config.toml
encoder_norm = "layernorm"
encoder_positions = "learned"
fusion_encoder_mlp_ratio = 2.67
fusion_encoder_qk_norm = false
Rows from block 3 of the image encoder of a small model that answers yes/no questions on an image's attributes, named by matrix and row number. Rows with one number belong to one neuron. Each number is 200 + 40 x the weight over its row's rms, rounded and kept within 0 to 999. All counts start at 0. After the name is the row's rms in percent of the matrix's.
After each neuron's rows are labels from the 100 images, of 14976, where the neuron reaches its largest size: "responds to" is what is common among them. Only what is clearly more common there than usual is listed. The data: dashed paths with two dots that lie on the same path or on different ones. In brackets: how many of the 100.
# gate: MLP gate (encoder.blocks.3.mlp.gate.weight, 416x160), inputs 0-159
# fc1: MLP up (encoder.blocks.3.mlp.fc1.weight, 416x160), inputs 0-159
# fc2: MLP down (encoder.blocks.3.mlp.fc2.weight, 160x416, transposed), outputs 0-159

gate.263,113,216,201,90,231,189,183,143,204,236,208,187,188,254,203,225,183,266,214,174,245,170,121,246,187,275,203,191,320,131,184,162,193,276,216,158,251,145,264,211,212,146,185,193,148,222,126,165,212,202,195,217,248,248,207,180,218,225,150,298,219,283,163,243,277,207,275,249,205,119,175,192,121,156,193,232,198,170,170,218,123,237,195,219,191,190,189,162,237,177,231,201,163,168,210,157,249,214,136,198,220,248,258,187,244,187,196,159,175,225,194,213,189,163,215,233,162,248,217,155,199,207,190,209,207,231,213,185,185,253,166,248,177,144,219,190,163,201,249,142,158,260,218,195,112,177,206,217,152,215,203,180,225,184,129,192,269,192,264,244,225
fc1.263,103,133,205,136,189,223,201,230,186,186,178,154,150,187,269,223,189,166,194,236,141,193,193,122,146,231,216,152,200,174,172,176,193,198,191,221,154,252,182,306,174,244,190,154,155,172,164,197,179,214,222,238,218,198,170,171,156,140,163,245,236,157,296,142,248,190,129,170,227,210,163,256,221,199,151,205,232,140,224,178,273,214,238,139,202,210,217,301,182,143,205,185,237,203,231,241,221,206,322,163,283,166,244,187,118,222,217,197,244,178,207,172,255,182,198,226,217,267,231,198,176,136,194,216,227,226,298,218,168,107,203,215,220,186,231,202,231,212,197,218,230,177,213,190,201,231,239,196,249,159,135,253,248,221,221,188,176,192,99,228,172
fc2.263,103,205,239,152,186,210,180,215,203,206,153,110,165,235,233,205,157,221,224,195,179,171,165,117,159,216,222,193,197,169,200,210,167,135,207,147,185,233,157,268,191,270,165,168,140,177,177,189,211,203,281,267,161,231,148,123,158,193,155,225,194,228,264,156,188,142,105,181,158,205,242,157,197,213,186,200,227,159,242,142,203,223,234,120,218,199,245,272,207,190,189,219,202,274,232,261,216,243,255,134,231,163,219,191,195,189,211,211,315,121,222,167,208,195,204,156,206,251,280,171,261,168,223,213,205,242,242,200,153,187,220,222,190,167,177,197,212,199,198,285,216,178,206,166,261,254,237,159,226,117,144,187,202,166,232,209,112,236,123,203,227
responds to: many distractors (94)

gate.385,103,209,132,172,165,214,219,190,144,204,301,137,188,203,251,186,208,193,167,169,253,192,251,212,146,139,171,258,240,268,196,170,215,147,206,196,163,223,226,222,184,196,227,180,244,205,218,259,150,171,159,161,181,218,234,229,219,199,167,261,208,284,210,168,193,242,172,220,289,220,140,202,207,161,253,222,169,207,243,242,131,161,223,190,235,242,168,252,207,189,284,218,250,171,195,189,240,327,197,268,147,224,227,199,223,255,196,166,296,178,215,165,194,189,249,213,199,244,230,228,213,194,198,260,249,174,244,219,189,206,182,189,145,123,258,123,214,158,151,243,227,202,226,142,175,87,163,167,236,162,170,284,183,227,199,226,179,222,198,193,227
fc1.385,092,197,201,182,165,247,251,212,261,225,159,189,253,118,139,175,217,309,145,204,183,191,217,159,237,172,273,232,236,192,173,157,146,216,190,204,188,244,224,201,275,230,161,250,201,158,219,251,162,175,218,185,194,148,170,233,180,192,303,145,192,191,231,195,184,216,223,243,214,206,273,224,243,159,228,224,252,153,233,231,172,236,213,213,241,199,176,198,184,184,254,212,263,117,230,216,265,227,189,157,222,223,203,200,140,231,157,244,155,233,215,183,119,188,271,234,214,147,209,178,240,176,144,225,228,265,195,227,90,152,159,187,283,171,251,212,265,205,169,143,223,230,182,231,209,181,216,237,165,234,137,171,250,220,162,210,209,271,267,135,176
fc2.385,092,228,192,221,189,210,220,270,258,214,208,197,227,161,177,188,183,243,106,221,135,184,196,156,182,186,257,220,288,196,174,162,222,220,174,220,249,273,154,203,214,247,181,200,208,189,163,239,260,171,168,185,181,154,178,219,212,173,317,160,115,183,237,225,156,197,150,221,202,249,289,195,261,257,192,189,270,136,187,224,196,203,241,196,292,145,264,161,181,210,240,136,247,142,178,222,277,169,193,175,191,185,238,233,207,237,202,263,160,284,237,188,171,229,276,176,220,174,140,205,197,150,136,221,245,241,155,212,132,121,164,228,244,212,217,160,234,183,161,151,224,186,192,245,211,165,237,211,254,229,150,175,206,183,217,184,260,225,198,147,220
responds to: long paths (61)

gate.228,081,127,277,229,206,339,219,207,186,203,226,207,237,217,175,274,190,219,160,188,223,189,208,202,283,165,257,181,197,186,188,245,245,245,247,176,231,177,169,159,195,265,226,149,223,209,177,135,114,193,200,137,287,205,169,224,238,197,199,217,223,221,161,248,155,148,262,152,221,219,174,251,192,284,233,209,186,186,202,229,223,217,172,235,176,256,179,117,160,198,213,147,149,130,278,135,278,262,246,186,212,134,182,175,189,196,208,277,135,154,168,221,190,165,200,254,159,202,227,142,196,199,171,217,251,294,217,204,255,199,208,199,165,190,214,191,259,163,195,176,119,213,201,140,181,238,223,203,223,156,186,215,164,218,204,199,222,261,221,188,179
fc1.228,078,171,154,169,192,171,221,258,181,241,151,189,182,194,115,199,159,185,269,171,203,239,212,134,237,230,167,209,182,95,148,207,205,188,240,206,182,251,229,185,138,128,222,196,238,283,264,213,237,237,211,207,182,199,292,217,207,262,185,152,159,156,219,158,190,215,181,170,197,152,239,181,298,217,173,164,204,235,212,125,198,224,246,239,243,187,219,229,211,208,226,173,205,182,276,208,172,276,161,206,192,224,151,172,156,226,223,186,226,188,204,111,152,169,233,204,211,137,175,106,222,170,190,174,264,254,164,226,172,214,178,158,295,192,226,284,175,208,202,205,262,162,150,206,190,220,245,145,178,242,241,253,214,194,222,208,136,162,285,270,195
fc2.228,082,196,143,147,205,164,188,270,187,166,170,127,226,167,139,206,208,191,194,171,198,165,203,205,257,216,161,178,187,62,151,179,155,203,243,220,172,234,240,233,104,165,219,210,223,224,248,187,231,275,181,202,202,160,286,207,250,209,200,144,180,158,203,115,214,267,229,206,253,178,232,183,282,219,220,169,194,223,215,162,204,221,278,200,268,221,208,256,251,259,259,131,165,195,183,204,185,228,185,224,191,222,191,166,191,204,198,202,247,183,218,176,143,141,264,240,203,239,175,152,214,167,232,191,189,208,136,188,194,236,173,200,255,245,239,187,190,203,171,194,270,88,226,218,160,224,233,167,211,234,224,288,237,250,251,171,139,141,257,263,218
responds to: long paths (65)

gate.148,101,155,187,259,156,226,177,164,249,182,224,193,282,199,185,244,236,282,197,154,232,127,260,173,225,236,212,173,221,132,140,207,159,162,185,244,233,265,187,218,232,206,244,208,194,119,177,172,139,229,128,239,211,210,254,195,221,317,172,160,227,222,246,162,269,237,230,169,83,167,131,203,173,182,162,212,222,241,181,228,129,194,209,237,230,198,142,188,238,229,170,190,199,156,181,181,153,148,315,214,228,192,223,225,196,216,190,181,155,272,187,150,236,163,214,203,185,217,170,236,160,220,186,214,192,193,137,153,193,130,233,182,259,246,167,300,185,230,202,215,213,190,216,151,192,222,185,124,221,231,176,213,236,189,215,178,262,209,196,193,275
fc1.148,107,227,189,245,210,166,142,165,190,153,227,228,188,200,166,134,184,180,196,178,223,174,197,216,234,183,197,121,217,208,260,127,197,125,174,204,173,229,257,226,198,162,225,179,198,223,285,114,153,218,152,135,203,151,177,147,197,168,235,169,257,276,220,308,232,255,179,213,197,258,233,190,196,164,155,191,186,220,137,180,307,253,173,125,203,246,217,248,226,214,259,170,127,217,154,215,121,248,172,181,284,201,197,192,190,188,158,162,179,214,199,146,155,188,152,233,187,202,194,167,211,193,230,191,175,169,235,251,204,235,257,252,158,180,193,227,215,265,183,109,135,189,209,198,212,158,221,277,172,171,254,245,220,244,187,264,165,206,246,253,229
fc2.148,104,216,209,201,231,126,134,194,217,182,191,171,218,217,176,227,188,217,288,170,222,161,257,196,198,217,202,86,280,197,251,131,270,174,224,154,224,237,230,225,186,209,195,179,172,181,243,187,181,189,134,158,214,97,233,149,205,223,137,172,228,201,249,280,209,265,227,197,204,253,193,185,123,219,198,222,150,242,157,223,239,255,220,140,147,240,193,205,141,138,192,190,182,181,194,173,154,214,229,221,253,212,293,205,223,195,135,178,175,192,219,213,121,172,209,228,227,216,161,212,268,140,248,216,142,188,175,230,140,206,191,236,146,204,236,237,205,242,163,155,132,175,254,227,157,166,255,274,98,201,230,224,220,243,184,146,173,229,205,245,182
responds to: short paths (63)

gate.122,118,160,195,98,169,188,270,158,222,227,153,203,141,173,227,211,262,180,206,189,172,167,239,241,203,205,187,220,234,213,215,215,171,197,247,180,79,213,228,161,255,172,201,201,173,226,209,149,208,162,191,174,197,193,252,206,206,184,183,181,173,133,229,105,234,236,184,205,188,200,222,239,124,241,156,257,179,204,153,207,271,205,213,169,246,222,205,257,246,225,171,232,188,188,193,204,223,246,207,231,106,231,243,247,248,159,225,171,198,188,169,263,195,206,282,151,241,236,237,194,202,250,165,164,198,219,136,215,253,169,260,124,89,217,198,182,206,192,189,157,191,125,268,159,187,238,110,230,245,220,214,247,229,126,205,231,123,229,239,121,223
fc1.122,142,218,184,125,177,236,273,160,283,211,163,186,187,196,223,194,273,135,227,200,203,175,216,276,204,229,242,132,246,198,271,141,197,220,216,195,174,223,167,204,182,218,259,244,233,215,189,208,253,192,210,260,194,153,145,237,253,240,258,198,258,159,152,173,231,249,198,218,136,222,166,219,248,160,178,258,160,100,174,196,231,213,201,147,251,272,206,210,277,195,212,114,127,202,244,149,196,257,212,243,210,206,227,154,179,150,121,194,210,226,171,162,240,180,254,206,121,246,195,188,168,208,195,215,201,254,236,170,182,214,205,170,183,214,202,191,252,200,151,158,210,223,178,177,211,183,171,269,239,293,236,203,136,201,129,220,108,210,145,151,200
fc2.122,121,246,189,173,215,184,219,170,167,155,170,164,233,262,234,171,241,132,199,165,204,155,214,279,206,253,253,153,231,191,196,199,195,273,227,157,239,143,191,237,138,178,238,134,184,192,168,257,192,205,180,214,235,206,175,197,211,297,132,206,241,213,225,247,209,164,163,172,199,233,169,209,266,166,148,206,153,131,224,207,215,224,245,225,260,246,217,136,188,157,220,112,173,251,188,157,183,223,257,219,272,191,184,183,170,125,146,237,181,218,180,194,288,166,269,177,132,148,185,232,193,162,213,229,185,180,312,233,170,221,216,194,266,192,198,220,256,168,220,242,265,196,151,164,211,112,226,215,230,248,229,117,157,203,228,211,185,250,192,133,173
responds to: long paths (94); many distractors (93)

gate.271,120,210,187,199,228,224,175,216,162,204,191,179,233,139,139,192,181,94,251,159,103,169,228,137,222,229,154,167,288,158,167,233,210,231,276,165,214,222,248,168,215,225,162,198,144,215,260,129,149,150,168,169,155,159,114,169,242,222,246,206,234,217,165,197,123,182,150,173,187,275,237,185,254,164,109,216,181,157,216,254,174,222,259,176,162,215,202,178,219,223,171,122,201,194,259,231,178,213,239,202,211,217,220,207,135,125,186,215,165,227,192,209,190,260,198,148,221,194,169,104,166,205,157,135,242,225,245,225,186,209,161,280,225,185,177,237,237,188,191,230,212,181,239,148,161,179,255,202,115,199,165,198,200,251,242,235,201,170,227,202,269
fc1.271,111,166,254,179,199,146,201,207,207,153,331,188,212,149,180,226,136,228,100,252,181,236,208,265,185,79,261,185,196,285,242,178,205,152,269,195,137,182,207,242,236,157,179,203,212,217,254,209,274,216,245,187,160,147,158,211,183,206,185,175,142,186,192,217,232,168,217,219,211,210,174,244,233,231,201,187,293,244,204,145,232,233,179,204,240,241,160,214,190,127,192,283,236,221,217,214,222,168,233,234,245,187,194,182,104,188,160,234,197,165,192,210,186,163,214,214,187,189,224,160,220,184,207,206,242,208,194,182,195,177,178,222,184,248,123,225,259,197,265,172,225,160,202,87,185,214,204,196,184,230,269,201,121,267,292,167,192,164,182,202,229
fc2.271,118,141,197,181,185,207,203,247,211,233,305,233,184,170,183,173,159,180,168,229,192,275,175,225,175,117,234,138,133,220,210,213,176,226,236,173,199,178,141,247,181,145,196,171,182,198,257,243,183,231,204,233,196,137,167,192,236,266,131,198,199,198,220,201,153,204,216,180,197,229,177,226,275,151,148,169,239,187,259,172,241,260,172,151,288,243,194,198,245,207,162,164,187,212,219,247,163,180,201,178,251,243,179,187,115,188,204,253,186,159,270,221,155,260,223,176,204,182,129,204,175,205,90,173,159,192,184,188,202,254,193,213,183,183,186,259,297,277,241,204,193,151,264,116,206,202,199,194,254,197,215,255,168,219,270,183,160,102,244,148,183
responds to: many distractors (79)

gate.100,091,238,222,181,281,217,237,190,178,245,233,201,220,183,200,231,222,194,193,190,221,193,261,178,197,223,213,144,157,205,208,156,170,140,217,127,132,228,178,179,191,263,203,169,232,231,189,158,143,194,250,219,165,224,139,271,158,287,213,159,171,217,176,256,176,266,216,151,223,182,173,119,231,170,225,173,264,159,180,145,259,178,211,247,245,118,202,216,179,202,190,153,240,150,161,224,131,177,189,208,213,169,214,232,76,186,264,252,196,199,177,223,152,188,201,110,159,207,173,219,216,218,202,162,175,244,244,212,222,205,174,255,207,273,192,226,201,271,226,166,161,138,212,105,143,304,175,241,246,145,134,221,146,237,211,208,225,213,165,176,216
fc1.100,090,163,275,159,152,188,131,295,149,289,211,232,175,196,227,199,279,187,197,169,183,142,188,198,176,238,148,245,154,177,186,140,211,246,257,228,167,182,178,195,244,105,129,162,174,193,151,170,201,213,178,174,189,170,109,234,217,229,258,216,193,125,238,214,203,204,206,238,136,267,192,151,264,200,170,156,152,163,114,231,188,195,175,226,224,161,185,206,177,183,227,202,211,263,183,259,262,166,152,150,192,203,196,281,209,167,187,209,178,224,138,214,211,163,252,222,271,255,212,233,242,170,207,200,243,169,209,241,202,175,227,113,190,109,176,258,169,219,212,209,226,222,273,176,241,142,190,207,144,207,167,207,236,204,190,177,156,240,138,173,165
fc2.100,090,166,240,156,105,152,159,310,200,240,171,233,152,148,212,203,246,195,268,261,223,227,171,222,168,238,204,192,174,150,225,191,206,206,270,221,193,194,207,208,249,125,93,182,222,189,180,170,212,248,180,236,187,222,131,185,201,183,251,187,176,158,205,200,239,183,176,283,178,187,136,200,258,194,202,198,157,157,139,165,150,188,156,248,257,208,202,239,196,168,302,215,170,195,223,250,239,237,95,196,177,240,152,242,273,257,170,223,185,238,183,190,209,248,268,257,220,200,188,219,172,208,226,203,192,187,205,240,199,207,212,115,242,113,237,228,184,238,208,170,161,219,253,234,222,134,162,222,147,180,148,249,167,178,210,229,199,210,101,199,181
responds to: short paths (61)

gate.167,092,237,207,188,168,216,176,180,174,233,273,180,118,184,224,217,186,273,214,167,283,205,194,230,153,246,160,160,200,87,154,168,266,232,243,180,198,271,161,163,124,155,189,138,173,163,91,204,131,218,151,147,186,216,166,170,177,198,188,304,186,209,210,240,201,229,197,186,171,247,253,260,199,179,185,190,245,137,85,265,193,173,198,162,226,174,234,221,165,198,196,175,208,170,257,199,179,212,248,181,185,207,193,163,245,209,203,177,207,216,197,238,237,139,259,162,125,271,163,167,197,241,222,228,195,112,167,162,199,159,179,214,159,160,119,225,275,135,173,255,218,181,175,143,188,237,239,176,200,211,180,196,206,228,179,240,220,216,208,215,230
fc1.167,093,179,251,248,136,145,277,181,208,221,232,230,236,202,144,136,125,231,172,145,197,256,163,282,198,262,159,121,149,104,188,250,186,171,203,180,180,283,224,132,174,150,223,193,182,181,208,192,211,201,136,127,212,215,239,196,196,199,226,259,191,223,144,211,133,168,167,205,145,211,163,184,201,199,148,221,226,192,168,165,229,217,194,162,218,226,227,175,176,232,189,144,274,158,224,226,175,123,171,221,213,187,196,279,171,293,207,197,235,173,249,153,268,125,186,240,136,233,164,153,166,233,161,276,144,151,208,187,190,141,195,171,242,194,207,222,183,181,193,221,183,175,232,118,200,222,208,223,180,182,164,137,215,136,248,261,187,218,220,253,196
fc2.167,087,143,198,233,102,252,225,240,186,233,227,213,205,145,170,216,176,221,144,205,199,183,185,286,197,290,199,151,204,194,201,254,238,180,248,163,219,184,263,118,145,229,208,243,197,174,181,229,219,218,153,202,222,203,165,183,167,234,241,227,197,296,191,180,244,189,208,219,181,172,227,169,195,179,84,251,233,186,128,195,229,201,190,239,218,226,232,209,170,275,170,140,276,153,240,160,177,144,221,199,193,168,263,249,169,263,220,224,231,112,241,173,239,164,144,212,172,198,247,164,164,235,166,229,122,107,211,157,247,218,217,140,156,230,201,189,194,206,199,230,143,201,221,238,212,213,234,130,152,210,209,138,238,135,245,245,252,164,260,190,179
responds to: many distractors (89)

gate.393,165,178,208,178,252,272,197,193,189,174,209,190,281,154,206,191,214,131,214,278,222,171,201,257,206,313,238,191,81,165,188,206,206,187,175,164,214,216,188,278,173,176,215,186,242,255,147,191,208,205,175,186,181,177,231,280,193,264,248,137,245,186,172,209,143,196,250,145,212,225,169,212,182,229,205,189,121,126,203,172,210,234,215,101,177,183,135,235,218,219,226,214,225,258,206,123,210,165,254,213,199,197,91,219,155,228,209,219,133,200,207,261,262,204,190,131,193,162,180,229,164,233,218,218,185,213,198,234,145,204,197,137,202,189,208,232,175,187,266,185,198,147,178,225,225,204,236,235,163,185,155,169,186,232,228,179,113,204,165,180,327
fc1.393,122,208,233,193,183,235,217,147,205,216,192,211,125,208,170,172,131,290,207,157,138,220,194,151,168,194,199,172,322,266,201,206,212,238,158,182,131,164,228,148,156,289,164,223,213,209,183,223,122,185,196,186,206,198,172,120,199,146,214,144,150,196,158,239,272,191,223,275,226,260,226,227,154,255,211,162,217,221,166,200,171,197,192,302,229,233,254,192,171,213,200,207,254,168,194,260,94,215,216,182,221,177,216,193,235,218,213,167,266,254,191,154,159,233,187,191,232,215,200,191,264,177,234,159,243,181,183,263,199,198,223,205,205,180,210,188,197,197,160,287,201,193,217,241,212,142,148,184,148,204,262,201,270,232,117,202,294,164,183,267,213
fc2.393,128,231,200,171,149,154,182,187,152,177,165,204,208,154,135,201,201,193,220,210,231,185,233,236,91,266,262,168,264,221,212,127,215,133,237,191,214,222,247,198,189,233,176,200,156,208,157,228,218,209,255,139,158,194,157,224,230,200,169,164,266,174,248,264,152,229,197,236,187,260,175,239,210,243,258,170,196,206,196,225,150,166,188,258,244,183,186,208,246,343,215,257,260,177,257,228,189,197,167,234,270,247,164,186,67,248,184,228,212,257,192,192,185,235,212,207,198,155,145,256,142,222,245,272,200,227,149,234,190,226,224,165,177,237,216,233,202,193,147,238,228,140,240,268,223,199,191,227,150,193,171,156,266,226,182,219,229,203,177,125,198
responds to: short paths (66)